From a checkpoint of a small segmentation model.
Model: 11.2M parameters, arch vit, norm layernorm, layers 10.
Training: 3700 steps, batches of 64, held-out accuracy 93%.
Rows from block 3 of a small segmentation model, named by matrix and row number. Rows with one number within an expert belong to one neuron, the router's apart. Each number is 500 + 40 x the weight over its row's rms, rounded and kept within 0 to 999. All counts start at 0. Numbers have three digits each.
After each expert's rows are labels from the 100 images, of 14976, where the router gives the expert most weight on average: "place" is the part of the image that holds the peak. Only what is clearly more common there than usual is listed. The data: cartoon faces.
# router: router (model.blocks.3.mlp.router.weight, 8x256, trained with AdamW), inputs 86-171
# gate: expert gate (model.blocks.3.mlp.gate, 8x128x256), inputs 86-171
# up: expert up (model.blocks.3.mlp.up, 8x128x256), inputs 86-171
# down: expert down (model.blocks.3.mlp.down, 8x256x128, transposed), outputs 86-171

# expert 7
router.7:509480491560491508494526501494503506491476519471492493595474458480474443445494458501444477446475509531469574460460460480576484497488512539521486432469474520517428445489485522486556534466454511550475475560502529547458506474509507497487516518502486487499529497
gate.0:527513504572499466520504500482498499475501499496502502503497490500500499498500495471525498602498499540500497530499441500501502496502489500584511587500502413503516498493501450478507491496504515496485504501422524501518499657504499546534478607504496490506497509
up.0:584500497505490520482503500494658500454509529678499460564501476559499501509594416500438498492501569500551498321501501497502367500490496499502535606503502575500500499500452506500499639502528490543500501529481500499503494495501506513500502535499499499616505506
down.0:505500501490504473455500548453501491503512477503499530501485507516500548502476723487472499500500504503499482506510460500495494535400673499500459486501425496476500500483509497497502489498483480513499455509544517517520497477498429495452569475404500508488465526
gate.1:505507509499500500487501504499534490446509500480500425501500501500535504509503500496467502503521558499502479507500586500468499515447499491500499505709497509497499495406498498503481462500519497511495499499475540496528494490478507622576555496503497500446517500
up.1:500500501500500474509501525515509492704533507500498507499511501500499327492494507583522497553500428498509501500501465528499496558496500504502506455349500496571499505522500498467500502524496500485506495498504481526506497503500480500500459509500493512498502497
down.1:473504499506498503467500487489578543495500470508528466501501500452523501501498500464497542488501467415504493472490479503424504493513459500498358499511500401500535539505586484500500487345532438488509462498421500488501501502535500514578517490501500493498498498
gate.2:494525525503411487499500480500494567517446504676503500500495505513515496499527500521488381491503508502500502487494439519515512524500516506526501509502501496598514555500497483500500441497464487473501425501499625500391479500501586627533492507501509365505499500
up.2:499544504511407497518504478500493657538404489588509451499498502542554500500506499510500505495562501500492500435497351501524520513486519500517502493630532499522500500499512345532500501486498496500469500488477512412516484502497498515515504530502500314500501495
down.2:520500506501537508501488602504519436501506484484511636506500511500496515510488454500511517497488497500497532502479527525507495453492503449520493399499495485368508495496500530500502500439502521472459513494500498505496517515481505500358500407495500503511564492
gate.3:493500515500493535512499544500546500434521520512510571510496496291496489501479452494492407468492294500523507389461501495500499507501500494498482501456496501480500492486509574500501496487499498504483474510498523500502499500500504474485500421499477500488473478
up.3:508495460500540461495499472467485603500413500499496500489575500583494516508542498515511512502510724513482497497512515525466500506500518501501500500502505499503502500513481498500490535518500500501512523483501454483501484497500499548562493516510559499579500553
down.3:499498564499496495490511501632505513461499498506506500492494517499505500500501478501499507488488521517496500502462500490500487502509393514509508500486511498503513542500500532513500500500500492614485489500500511500508464495493513500500503494499489504499497500
gate.4:498506510527477497494501502505503587564496609536500501444523514504522495498508497494499538497514500420496500499496453501508501663427520500500497495488441505501491525508525495534500481424445499499465500379595500526500574500500499540479500496490450368500419562
up.4:471500498439511499656500451498497497463477426495503509544499531484501502516464516505440499474481509576473502558517544478365481381500449501461508510496501539499589427500491505498513513527504499506628499553387496489488354479501508445507498514504551508506432451
down.4:401515445489468535500504499516469497494481498499543490489500506510606461488503500500438495435500505541494447529431476500520500453602527515500515499492485549500498362488514483489498500486505505509506482589417514454474493502508416564500585493518503519454497499
gate.5:501505513419501502524496498496492498506477503480409474517501505465527508501481508467561342495491422501478500499500492502499358486500510306500497527528487526498494391500488486632512506480494508500499500501489516502496495497487500497483434506500499498502448492
up.5:500500486501462485469500498508508501554521496505501506486499500500500497524440445543661561509597531459500499584503512490500502529499498522476500499494518485501534505530500452393450483532624499501492530510512501499503498498555500492502516497500500502499541497
down.5:501505484505497500498616458502518513499503499500506502490483502500500491552475500497511472502502501514503498498446506500500410501608495470504526498500615493551503456504500544506399515495439506498498501500498500413472464488504505499543501469498512574482501506
place: bottom left

# expert 2
router.2:520511541552454498549466460506510500506471481569450555504471536539475549462480516532461435410457564502512471553446544518503558458520553510469426499590478547515514523537478501511469483453464499485543468454475519528486538464499535467449512509561512504478580460
gate.0:417497500469501518492504495489500465498499500498512499509504485499499620499500494499504502510500501497500446496500531499499484515500494501500503494481528496500502498522501509481479524523583503505482511413436302510499498499501503501513588497437542581499502591
up.0:501535507502481481518290498501369500530499514499380494500511514493504509514500511578438500433500500502500499501495465500501500521495502499501528503523493511523513504498500445499527501486445478524500486514487501501500492502498477502484495503505500481485499500
down.0:541500498502501500499492492523500501516500503497418495499495492500501464556499542497526501500501509499507494498499500498500520494500501500518567484494499540503484544501465481542658500496475495559493440552499552504503410501364500502495500504378500499498503416
gate.1:493504500499498363510506578496448491454503440502496512499514502500502415500502510516537445499471537527345563546489492485504500453502520469575499530500544502433498445534534487501519534500491513484515480542499505450516496520486480493488559521532499401489488500
up.1:355504519504499388539505399483500476500537514539493518413510531378498419500499531506502484488448507520484616552497392491521603497520532500518466557496510510497503492537516500507518580493490429497501461549499540485436525475475489448494560498518498499465500499
down.1:500469507497519647501501500500479504535564511532501456500440517589501537416501391501493492501500500498501462430518500517512502489620548532499499434499481579583500502525477499569485504498508500533501607497501492494502500458504527523514493538502335501501516501
gate.2:487500434497502491501492487527484500501491497511530500499505504502500514460453512500483499500535468548497509496501510510500500500501619504477498499500502425496627500499470398451497496502410553380506496488500507543498504500488492503498518494508501485407495503
up.2:473505497424500497513504494497361495496502499498481510503515652501501498495500594500501496501501507504488500500500498495494501501497500500503500505532502508418528500500506497528497564502496500514499495504500501441522487500490414502503501504498502509497299500
down.2:494522495499510591497503485505591503498488488611582504483592525456499499433502500501485504501535499500506490501504499493496510500500503500506514501484499500512504498488500499500490580498500500495486503500447500501482499509496485408502506500500653499497593502
gate.3:509509499489507552501522480503476528461484389500509501501514499521499500503499460447470496496492504501501500459495502500500509500505511499490525363512497500427471465499522465587515499499498501501515572551495502500579500500499488503532499467508504495524555353
up.3:500500500494463505500486454493475500498502477486502499531531498516364530554497499440499476497487517450500517501499509494503500439556500500457500484554499458502413499500506454504499491582502476519496706501566500507531478478500517471503502457435491563499561428
down.3:410511501500504476460490522440517532497499497583514480506478446500526502519536557546504457491515510557500500420392453499500487455448499493533480511498529555594442521499504550486523502547500503492544410525474510527488477500483491564500510471508502499495489493
gate.4:482503505500506502486533500429500436496402500504504576471570503506480436500500496641496497497446506679503501433403497638513509594501506540471498503500504510521557500504503500569486570502490567425510504521499593499501578492490511498504457500509498599507502579
up.4:555501499500511504500513500472474476497511550504501542362499505506501460500501453463491500479398515575501497499490478545502516499492501515506548559505497508529485500499503494570480533500485496495504496530498603457500491497500530499501467489508503512501513547
down.4:490648390483501534510483503500499504511491415498505500446503512505464524476470447512497491501626500501369501504619511435446510460501501459489486481503381499507480606627476502510498500488503500509508500487501494485496500491547504498481589533480496456496498374
gate.5:501537491511502547475494500576550546501496470502500493485502471518499505495554408500488504337502489506482501488461569499500551500531499503462502425498503518490488522499498498497480502500501482515494480533482494502447526488491498511500515501497519501506680538
up.5:499511477552532520505444524496511529492491509487499459495500501501494528498498503524500499482500507521498511520490551490490515522528507500437393510507466496513497525502496441500472503491535486561503504516499495502474497480513499489517592527486465506497500550
down.5:522484498499485478471551524487484466528542551505513505565498494501499604490499497504500516549375453601503592497500443500499501498361510504499502519499500516488500501462500500475500473496500517471496503484498583618500517519485609504455478514488497447491493432
place: middle left

# expert 4
router.4:483473461489524504511449448550454538530511470518533492556521463449437542466544542487525505568513529525525519521503517440451489403487470571490536453561476501478487557496498419527530468503464505463531544491527472547436463540467486491568434477484485535533483499
gate.0:511508510484489559538547512478487510493520455472508483516507507523512531504519508497504483529500500505491524498352504491511460472604562490500512386632540500495360500508503532554500590501522500505500516508492500501512489493499500467500509492483485554514504482
up.0:501490500498513500494489491507535499500500509541484503501500501482492500496489500398500499244484502489501501507527664500500504566493491507506502550496457501505498598459527494501501497401499497481497491511503500500399501501500502513498509499491524491498480499
down.0:478523498419488494657478508511503510499500491566518557479512499490489579536527505503458670502486502498502497547499492531504499506500505505506535314505500428502494500525500441500488551500506496507480507533447502500495487492497491479354478491500364500524515492
gate.1:512525500521503501459460491504397504480401510500502446503455475433457419496649499490495507496500500498499455493499528490597521500503497501496497529554464579500470593467431500474497476493557501501500500500500498502367518544500506500492528500495499365501499500
up.1:503490485480499505489471503489500492516523391498459507495499455500483504426495495555549484520512512500497485528502500501492562514495500499496502500532495535513505526520462499485478500505502520499499502477488480491500499462510503512471498501501448647481515500
down.1:501558498505490514502500455502484466500544508504475491500517500488500475499513500519500493494530496504634504491481496518397501469495480565495501500552500525583506546434593492554500505496529480500501473505496481483685489524495457438502556506518490461500496507
gate.2:470501500476471493467500519481623465502503502504498519513568517526522504506506546487516498552493522495518497491501500531514471508499441500526510530493684565520502497496499425531504501546506500484479568500501584502592477501479498529505525511484503618409492504
up.2:500534485500499499492501504491500488500509502499393500514531498498499500511502500470514442571492523517525485502500500539501480518433499486539513512503530501536498484498500341567527504596587501472402537491559500498518495505500498506499498552490588580421495506
down.2:514501494501505503499501501511504458501488524500502491499555501499481498430346481507485467440535500464494546485569540470470499492495498506497499490501498496488488543481462514518491496548500513548498534509499516493499510492515535460498498501522460453503502499
gate.3:499499497501583500452488516565500500481489500499510501564504495528459521503399500464487541488501498459522502497500570515511521496366492510497523498500418508501480502419453501499500514531500470628503484509502498673491506491490501661500551486362500456497501484
up.3:500474505497484500530517498437506478459490503502582548484504550483506442500501414426461484494401358522493517581532498464485468492500505461500448502499538492389527485504656524518495501482502507504484424505565591455522496504502519472498499503524505498503486499
down.3:500498498501511498501491511488495500435501490509387500560548511527522517501500585495501371499506515417516500500499501502500411494489500488556546505396476500499530497492500480498482497509471504497501515535498497497411497505500501502504504500504535559507505482
gate.4:502512507631472470483480502575432500527512520527598500493484503498507504495538500497486493508502522535498507527480485466604502464506500524588572542519522500493470502499514497502518435484488500590454492559441510500500478534493445505498581741451533458506484414
up.4:504496494500530499493501490448499506499496477463464505554517512500492519502500536499587538508501511493489501501524497499494498536503507432502512583471484500538533496505336502501485527515556501493540570366533495501512489539500508507499487492501494469463486507
down.4:556500520567512480500490500513499515500502470503470488500399504604538499417347465489406479430504495576495520460431517491435507476507433506499496511500505498475524527488511499502499491496444487502530499491501500500488495505492499498586529511441521499505500453
gate.5:572501500503504441552445603611501508561505506499500467517500511493502516586500508452492505492504504447498502500503500502500500496486519500500498577510460497512491499496473500499486501499462493497506509504375500548399512469500493500465400417509501484470500483
up.5:498505501496489514494528493498498501491497446503501582502499484547503505498497497568541507501502521558504500518495468487413458451501478500523522501482515494503563506520495500513506498500509499551500500489482530523631464520498558513541521504370500510466669505
down.5:522426500462551481318501465500470496514499498502501517507507443501445448493533520489543524554483436499507496488500517493505457503495495510486480502500500499464500493500501494605495509539508500318485500503493482451500442500483519459500513491566453486511502505
place: bottom centre

# expert 6
router.6:534490489525539522516506516474507483533595517418501502542528466475458457481441462566575463561507480458479523469524492477526465487542487478555562426433443469542533518514508591510547542580503517438523547442528493469533493553537515447503472486519492504496498535
gate.0:560559511502501479504539507483486501571500518500514547477506590512509491500500500504496471489494504499522498499496501499497486500506484491564499500468499492554500500498508632519507563499400499456501498500501494525395496493587498474488482499397497319500498500
up.0:492498502430500486491491499539508550520501628551490502449489499498519500460500497571498484365503472559500491499312447496505502499498317568501324417500413498470504564496504509495500510428469495502500460534468500552394526620494497499503506514528482470505526504
down.0:511469456500500505502518521493485487550505513506512486478565408498449500512498490503536499500437505497505513500503503566500505501495502424496555503486498500536489468509500479435500533515520476516513527502591376501500505500501486499472493508499453508563512503
gate.1:502494498552504500500437504575538501471501500523487531493468502498484384486448498501295530433500496477521676513604491556501499529500483541499499484524471499496498501500499450500486498502488503487500546500502500500505502498501509480508498493524500503498602441
up.1:506499464535500550496458496498319504473524332556500530503497444500443496470506331381543552506502384492458599496502513515589449499499505537497500502501512480501507374491454456500491496499479555503489504486495508503500472539497500506533507499494502497488530487
down.1:546501487405483547530606500500485494494465493569535500498490520499505500510509450504501492496514404501461487402493594453501497529519680501497506500500479516428518494506500493498490502501501494600500535512498500513494499511502503521505503499496505514475500579
gate.2:507499562500502503492591509499500495511589553479499510501470379520501486495500452501531561505489497497577511500497446532496500500424490439552654499438495500510477458510470501384486504525510488493545505506501544561504502553512496494488497494489505491545500498
up.2:492501499581497502503490489344489520496448492531514453420501576500498511515480497565401500440520509501495492495499510496506522543500499654493415501523504508479532549398495498603501544443444503507487481505498458466487612494501508501500541500513500492483503502
down.2:508387504494506525498642499474503500494515500496515513501500565550501479535512502501500492532500500373510503492493500619498544508518507376504574504500424524545500493573714499504376498490504498517500508501452500451511480499510499502506465501499534381530487475
gate.3:455501501491497451500502509503586440511488505394503501492529554460517502503502532503494499517499369500496464504500501504497502473500494454501503491497498530499498473497505477591502493507500545499503513500572505516499502484500492495500477471505491501451496504
up.3:503446533551502506476523516500499500558499511493505568499500529491506501504480506500501510378499468460501485499507501501500523500501474348502486500499497508510499486497500503498505501500499497499500500496500482506481502499515503505498492501496489483487508501
down.3:500499500500501474499519500500501482500494496425497502554494499500505499658408366465500501503500500497500492518500496645494495500489442504487497470495353499508337508492509524500477500493501500498472497498502497494500493502553500501557372418380542497499425527
gate.4:462457504469502509505500503500502508476501501504498499505439500501494471487492448503500498578501492500502793492500532493676500495502423525504496516503484498370500507496501509500506506490519502542487491495298499472397491511491495506500506500505507500495490493
up.4:489501501541502591440504502499498490524495496488586486533523482510533499461475450492500500495552500436613399488494500534540488610505507500503508461500501500500499501488496497513584615499503500500525499491510497501499446502502488548506499489502501521490492510
down.4:489499470497510474437498453506505387411511497494406509552506495462501395478526498494497585500500486494513462498599503493498499394506500501500501574500499456499445509501504498509500500509502519501509496484503502500509497540538497499504484590499573469495490501
gate.5:499500486498499493470508502530502529499501501500500484317500500508501501504506500496501500508500466493499476500581497500501500503498479499500503499501500500502507495501499474477405409500486476502220509501503502502620511501500500499499498470484498489500501499
up.5:497497500549524528512486500325501500577464494500498511508501508498454498419499501458500504498512498508500496499498521501499500499501500500507435500499500505498458528492502682517501500500499620498501484480514375500501493501500499498500493501506501494500493489
down.5:492500505526546501497428500500500499507498491499500474495502503506503498482498501496450500479501414511500628499456491500514500496543500501598499500521488505500499750498502500500501502501493582539552359499496465499374502500489500524500498466584560502424617502
place: top left

# expert 3
router.3:588492439546516463470499526497505438567546582497485535562573501475470481477449409508503452638547517436481559517507498486488463525462538494463517540564439555517507446466392504480447547489507543518445552486510480497513570531523547543549458506565549434452546435
gate.0:502512492520531502500483469535520454500559496497549518503499409500514426445500483478500504508500518496502493478480501500511500490500598500499543500490476510497518511493506494500499480521480549439500500455477502527503500609501496615485512428496521495498479505
up.0:499480502479499497500503530464414501500474501501478500500500576501500557562493505524500499494482508509499622510521500500495500516486432504499421502583520496553500493505525509500500533482536472559500500545521429479508509366500503304505524553509471505501503494
down.0:500501507500508533534494423405565492522455564421506475507484516515549473474461467533488498473518496525502502421499545344490511497609553499495449520498486482500549510387499501533502475498550494496503504421451542502507498626512489521335470532496583505481476499
gate.1:500394500528493505500490490500555599500497434497462492488511493441497476454513561501659499501503467463504492472503510500500445506507513500500430498509501500498499500511524493511492499500503616493500512352543498469557511563548504490498500498470487486459495520
up.1:500510524500501497500535500557500503495489500517600419500501503530507557510506498436455500500502531582498506527472472472500500492499495347607511523496501500496503344502500500444520500502497392508501485708391500500494486488441483504521497501511502500517502501
down.1:500391512500496298494498578510497514629500507492503495506501540552475503561491561448501470593530537375507507501509501503501522525496501494498544479500502501502499500480500500488506515500502496522406494569530501492500525500489496500476512508488444501470630508
gate.2:490501499486499503451504499488498503497507500500504509419498482495522488488404501505502500499504494503498378500499465501504500499497499500505498494500502496514546500507520482500388501514493502417507497499506495498507497500500505499505500506504444502500463500
up.2:494501500561500503500503499499498480499381496500434502499501499499500498500498500502588649501510500638498507500461495573531499495502501497508500493505516416500335498493542513540500495483493500501508495488521549488510563500497511483505500508516493500500492483
down.2:633498501523501535335504500495485502425499500500496523492450500529461488587499501470558504501557500500500489494469499520576515498500500500503498502488517498503500501499454491469500460499495499500512499499505496495507531495500509500505500396512493496515502353
gate.3:516463454490494500522536511512448456500457496521500502569517500532499495497496519461537550719503528502498538554470502492466492407496500499503662586471512510465452485539388471496502500500496507500466497494554501499501593579500521540489479612626507502506488499
up.3:495558534574503500497501484460485509490549505484502506370501500491495445515501483534472460326526500461522463483502501504498501506501505497498399384510495476526528500328509680537499513501489528481530501501477464508536506483506487463499489500457497497494501507
down.3:501486490496533502590545503500503500499504486567498527601500499511500447499629464399499534507505501475367499500499497502565503497490494500510522498495501540500500500515500445499332495503500499507426480476493576430536500500500525547557500507519502500511500461
gate.4:500499505470500510488454555503503484511412509500494485501525500499459644526478514517632459500499492499529507581578507540499501500482495500500505532475483484494386456524500503571499503513500469400500566499547536503483501492500502468402497500500487581499503507
up.4:513501491500501499507498586532479552500500495501500510315474498475512492298503493512501504446513499500501562425444480502498510500497500502500499500488500498506546653456529485495499498502499502568500500483489506495511495575421497559528501496501511497499497496
down.4:497499508501498418484497500486500499500502490501499497503504498500504484499500508424538497498499502503500455556543495500499495413511500513501485503500502675503579500385512564505514532543572530499501500488486500500496465505498501510492498500501503502500499509
gate.5:513493494513494504495515517511528488480529504495501484565533498526500513499503488490503500545579563513489511498455572495544479494451524468512580526497568627503470526461459427500490461501566483515500498639498511509516499511490503689492586500451500501478473529
up.5:475496523440503497499493495500498487533504426506501507402441501450532491500509500517488503471412504489501495618524440509473507497539434499485427472509477499497583501571561528508540500477512509499500501488500499471504513486507431419529498501509500495559506482
down.5:520480500498493515504525496505425521506488500514438501483487502492498499497504482499506511496511453496480500500600498485502498498502485495502503512436499514501495504500492516515488450410499503516488491432499507582573495506505503576510492478498500490505500499
place: top right

# expert 5
router.5:504433485505488514486451502526501473550445518454487548491540446431534418439484453467595549515510514432492497459521491467531470513509479458526465472437525545536444536439497559531513453532532549469423541422534473504497574565528571520466514504496480478441523567
gate.0:501496495506478501481499499499500416502499347500501593560509480514510642498497502517498501501499499497499498481446555503499481500497557480499559502502498600501547430501474501498499511526532503498501500515498499499490503500497506500497500500495548500496500503
up.0:509505485501636492500491502500497487517442504498494545479494501498377498472503490499502523498498475500501501512524497501376533500487494548499452503501499494522498491508501501545423468500496581499534500500501416504389502499520518499498460497476499503500537501
down.0:718499298502500506506503501497494500500501494499469508495501548501439500500539549498502500501518501499532502500624532504480500504445504500471500502495500500476501360508495502499429502518501500500500502487513430495555550483590541500501500498500499495499639500
gate.1:562500500483500637500283500500502490496496500503496500515512502527502515498491497498364494501503502500499500491504503499497470411353579501496541524503547500494510501500499363515482502506600500508505500554502531495506500501541487500511509501515515502531500498
up.1:478501500494500495504504516499498501598500511499505531500401500484425405489506502496524505499495500500501502500500496501507515500500385497581483487475500493500464500498502498504517499496483503491550498491500499524499501500501500500500499626523499497498499504
down.1:498496501352500530468505373501504503498500498499539502500493582497500457498589475575513495500500498500500501498500500530677500497491501517500500503497507622505500504391500489500500500493501309486500454494500501486606493500496500501503528501515501499543537502
gate.2:491465501451518490483447483498500502502498504502492481520501503493486504329495503457499501483495504521474453512541500489492500503505481501500498500513500594481536501435494537584507574409478487482503351500458498526487509494499504527482509495476472507518450501
up.2:502487507486521463492501502492552517501499512520495500532499571492489558472469503437500487498470546510483479509510500377491498506501472500498474531499504502489608559428496555516513514430500487493499395499499498518488502494472502527492498492468469503518469501
down.2:492529502477460497501494530467500410499546574496633435505486499500509491515501500491459555485501495552518504559502416503500485499498499474502570491498495498472491507495632454439518501510594438514501483546475507513476492498497481444499495501487500618520502518
gate.3:499501492499402570496491498501427499471511483508498500634520497514477507504502498487477498500507500501451506500498533495518498495500510500500527500512597500500522424514482485523494500522595473527512507501486509446501486500500493509525524500499500534501501479
up.3:488508479493486503499495490501501494467549493536500404504526501597574501491505493505498495512545503504490561427443501497518488488496506499500653504508518500496500497526495493509493497527531488659499502504490513480501473501496500535577571497559501521524503475
down.3:448500500500500498504500500498498501396500500679500494489504497537392505499500544504502500502500490501499501494499499470501501496543500538479513500500501503499499501584457493501536500498506501500500487500497500496500500499497472500555497501508501499501499500
gate.4:630518498502529512526602523457365595512499452500468530499500552514484427499506491497537501615488488498537488450495498465416495463563513485530570421492500494492486498519512500479503570556499550466495488467544383493520502502497494501507491517548500396505497502
up.4:500511497544542602620502520457489573517492501500471503400495549475491452498502495501516578480490509489642483496479498504490497502568512389506567499488498499501486540480515465505501567508477558480498465460515483500502499500493500472500491511506499475503491522
down.4:519500499475501512518497512390495479501500504457515496500545495491507589512500532498478493498486497499501492532501499498500488524497498452492500529502459505512439502463503545502495499510494549496507500501575425528492496488500508501475496499499497502501485489
gate.5:500499501500499489502501499486652510500500500500500486502502506500499500500500500498500490500544499500500504499532501500499498499500425499498490524500574506495621673506508500501506500496500490500331658500501500500500500498518500500501529500502499500513499500
up.5:504497494500502500727501499504499523502499503498501513652494469499464500381626501502611503515487483446500562497501498499500505547503492500499502493495497492435499500500509502491494494501562521496500499367501484503519503500498510498498495500502502499502500519
down.5:509500500507503500495490500492502406487642478503487508501506499500494494480509500499536499501500497495480496479511505591500510676484501502432474499508506499500497500499495501507497425483498501597438502486515500484534503501555500499500500502542497499461500623
place: top right

# expert 1
router.1:399476461480470515515464477550477489541495512487472493445479514462484563520478530573481533455493509467529463545516488528489523528463527508530407467469487522557564586489531485537512549425456500430508474494433559531445446487472515498524495427517495489454515584
gate.0:511497501500582483501538499538493499509501499499518509545594488511500500502499500279505502503504500502501511500603500475466500493502496499500512502502498500548501493501501479405528503500501509495545498500507495498500497499500481550532496555316525504518507509
up.0:510503444505509531500495503497412556472519490491369503495506481499467442499498469508541493500501499515484519465500498504639417500497539501455574535500502601500498476501322483500479500607379499510507647503544455507579503498506576478500438505500495502500496446
down.0:577517498518449499513504497507499500500455501517500500494514492502457496368562506498500503484500490500500533498502412497540523474500501524614541483541581500495502497510503500449491505501499501499426573531500499460486500492501501507480504516380492499498487493
gate.1:498511495551451502495625491524482497561500502431619496477433502495496499500501500494562508505515497509500467567482500500579513517494500458500496338538526501522494499522600497505500488477487500500478502638482500520500499479533503500510504510402468500501536502
up.1:426501493590497467494596489489435524467500481500548497499487644497499456498568495493526504504504496506496499519494505500571505604499574511577497484514519503532454500572566492567486499488411500502493499500499500513499499422562501499502511500501480500499575500
down.1:500500500494482498469499500499495514500536515497585489523450461515522501508499500498522629500500522460524499500496405500499493529481502498464518521501516517505589470518501493353533499536521408563501493515467564490499508607504512492484494491478509488497500551
gate.2:492474489497595509488500500520506409498518516511502713507498479501510502502522476503499513501506489493510502493479498502511481473483483606512500498499499444501500514586503498500490476504537492500503537509499503497500498521495445510491556497495504507498501449
up.2:499457496526494543448632546328514533489500496494552501503500500522504500502524371506477552504508494494500506503500553492542517492498494535500393493467502481468499501515500500500496499501531466506501501557498510497492495500519499502500642506501489501494502500
down.2:513539497498500560515503289514455502646500502500481506499400486499504503497496486499501413514504495558492500492434444295492500502507473498504501501500511597502502504500500498484499500414533632498501489484501463522583515503505498495501376496503506500500496497
gate.3:515500525539501510548501498435704511424500475511538494517500502511504524501348502500499469334500645477495501504506513324496489499503500491501495510513499526503520498515500502502502504497530495500504489503500594487478489495518513490499500495500498499502500502
up.3:527499491504476500502501524505507499501608504500508377545500499500504473501500488501501500502621501609506502490499500499499467445501499476502551571500582484510497499502490500492629469512495505643508500542415501506527498516499492403490498539517563497504463500
down.3:499504500504487502508465580520500507499348534499440468497513456500498502485486494562496501394549501409500494468500538501502506397545506508495501498430501500502530513484484405465542502500499559494499504436492627588511498554488504501499499505480422492500501502
gate.4:469500417499497479517498544516459501462504502500504439500514501497629503604506510497495450500500649495492500504499434483521500484367496505528540475497611519550500516501510493628501500483423488499500539515504499517499499451501495498471498494500458501500498494
up.4:500463471499471512553471616511459496573526502499501611582524500496502499582500500500496484629498501435503500499524492501510503495500497500502508481489497484500530501500500496500504500496497486500540514489599498515542506500502468554423495408500483500493459502
down.4:499500504500450578461488527487566499516491556501441487512501505501499597526403508507365488495505494627499503557498499469492498496500517454482467508522550505501415499625488528572505493500500433530500462504499499555511500480506469498569500500527500500500485513
gate.5:527516500504509552476487501501661506496479486522501501492498500500507548486493500504503501471593515520469434495497501348483500517499470513503499548502499545516522444503498505539496433501498502497499483476494502509486424500496501557565524487495735505482500502
up.5:502502488498511499479531502499478495532510536506752526463478497497498500493503462439529586503507505500497494517498544500495510502500464510501495516500500603578506501510497500500491515496507506477504498518500498497476579500527507511488521492501536378510505502
down.5:471497498472501480496498541500501326438507404496499498494501496500495500499507496499503491520555499496498500499497477500500512518498500505505500484616500516428499393482500669500516589500501499499508500501501503500526504500458475450500533465472482496468500326
place: bottom centre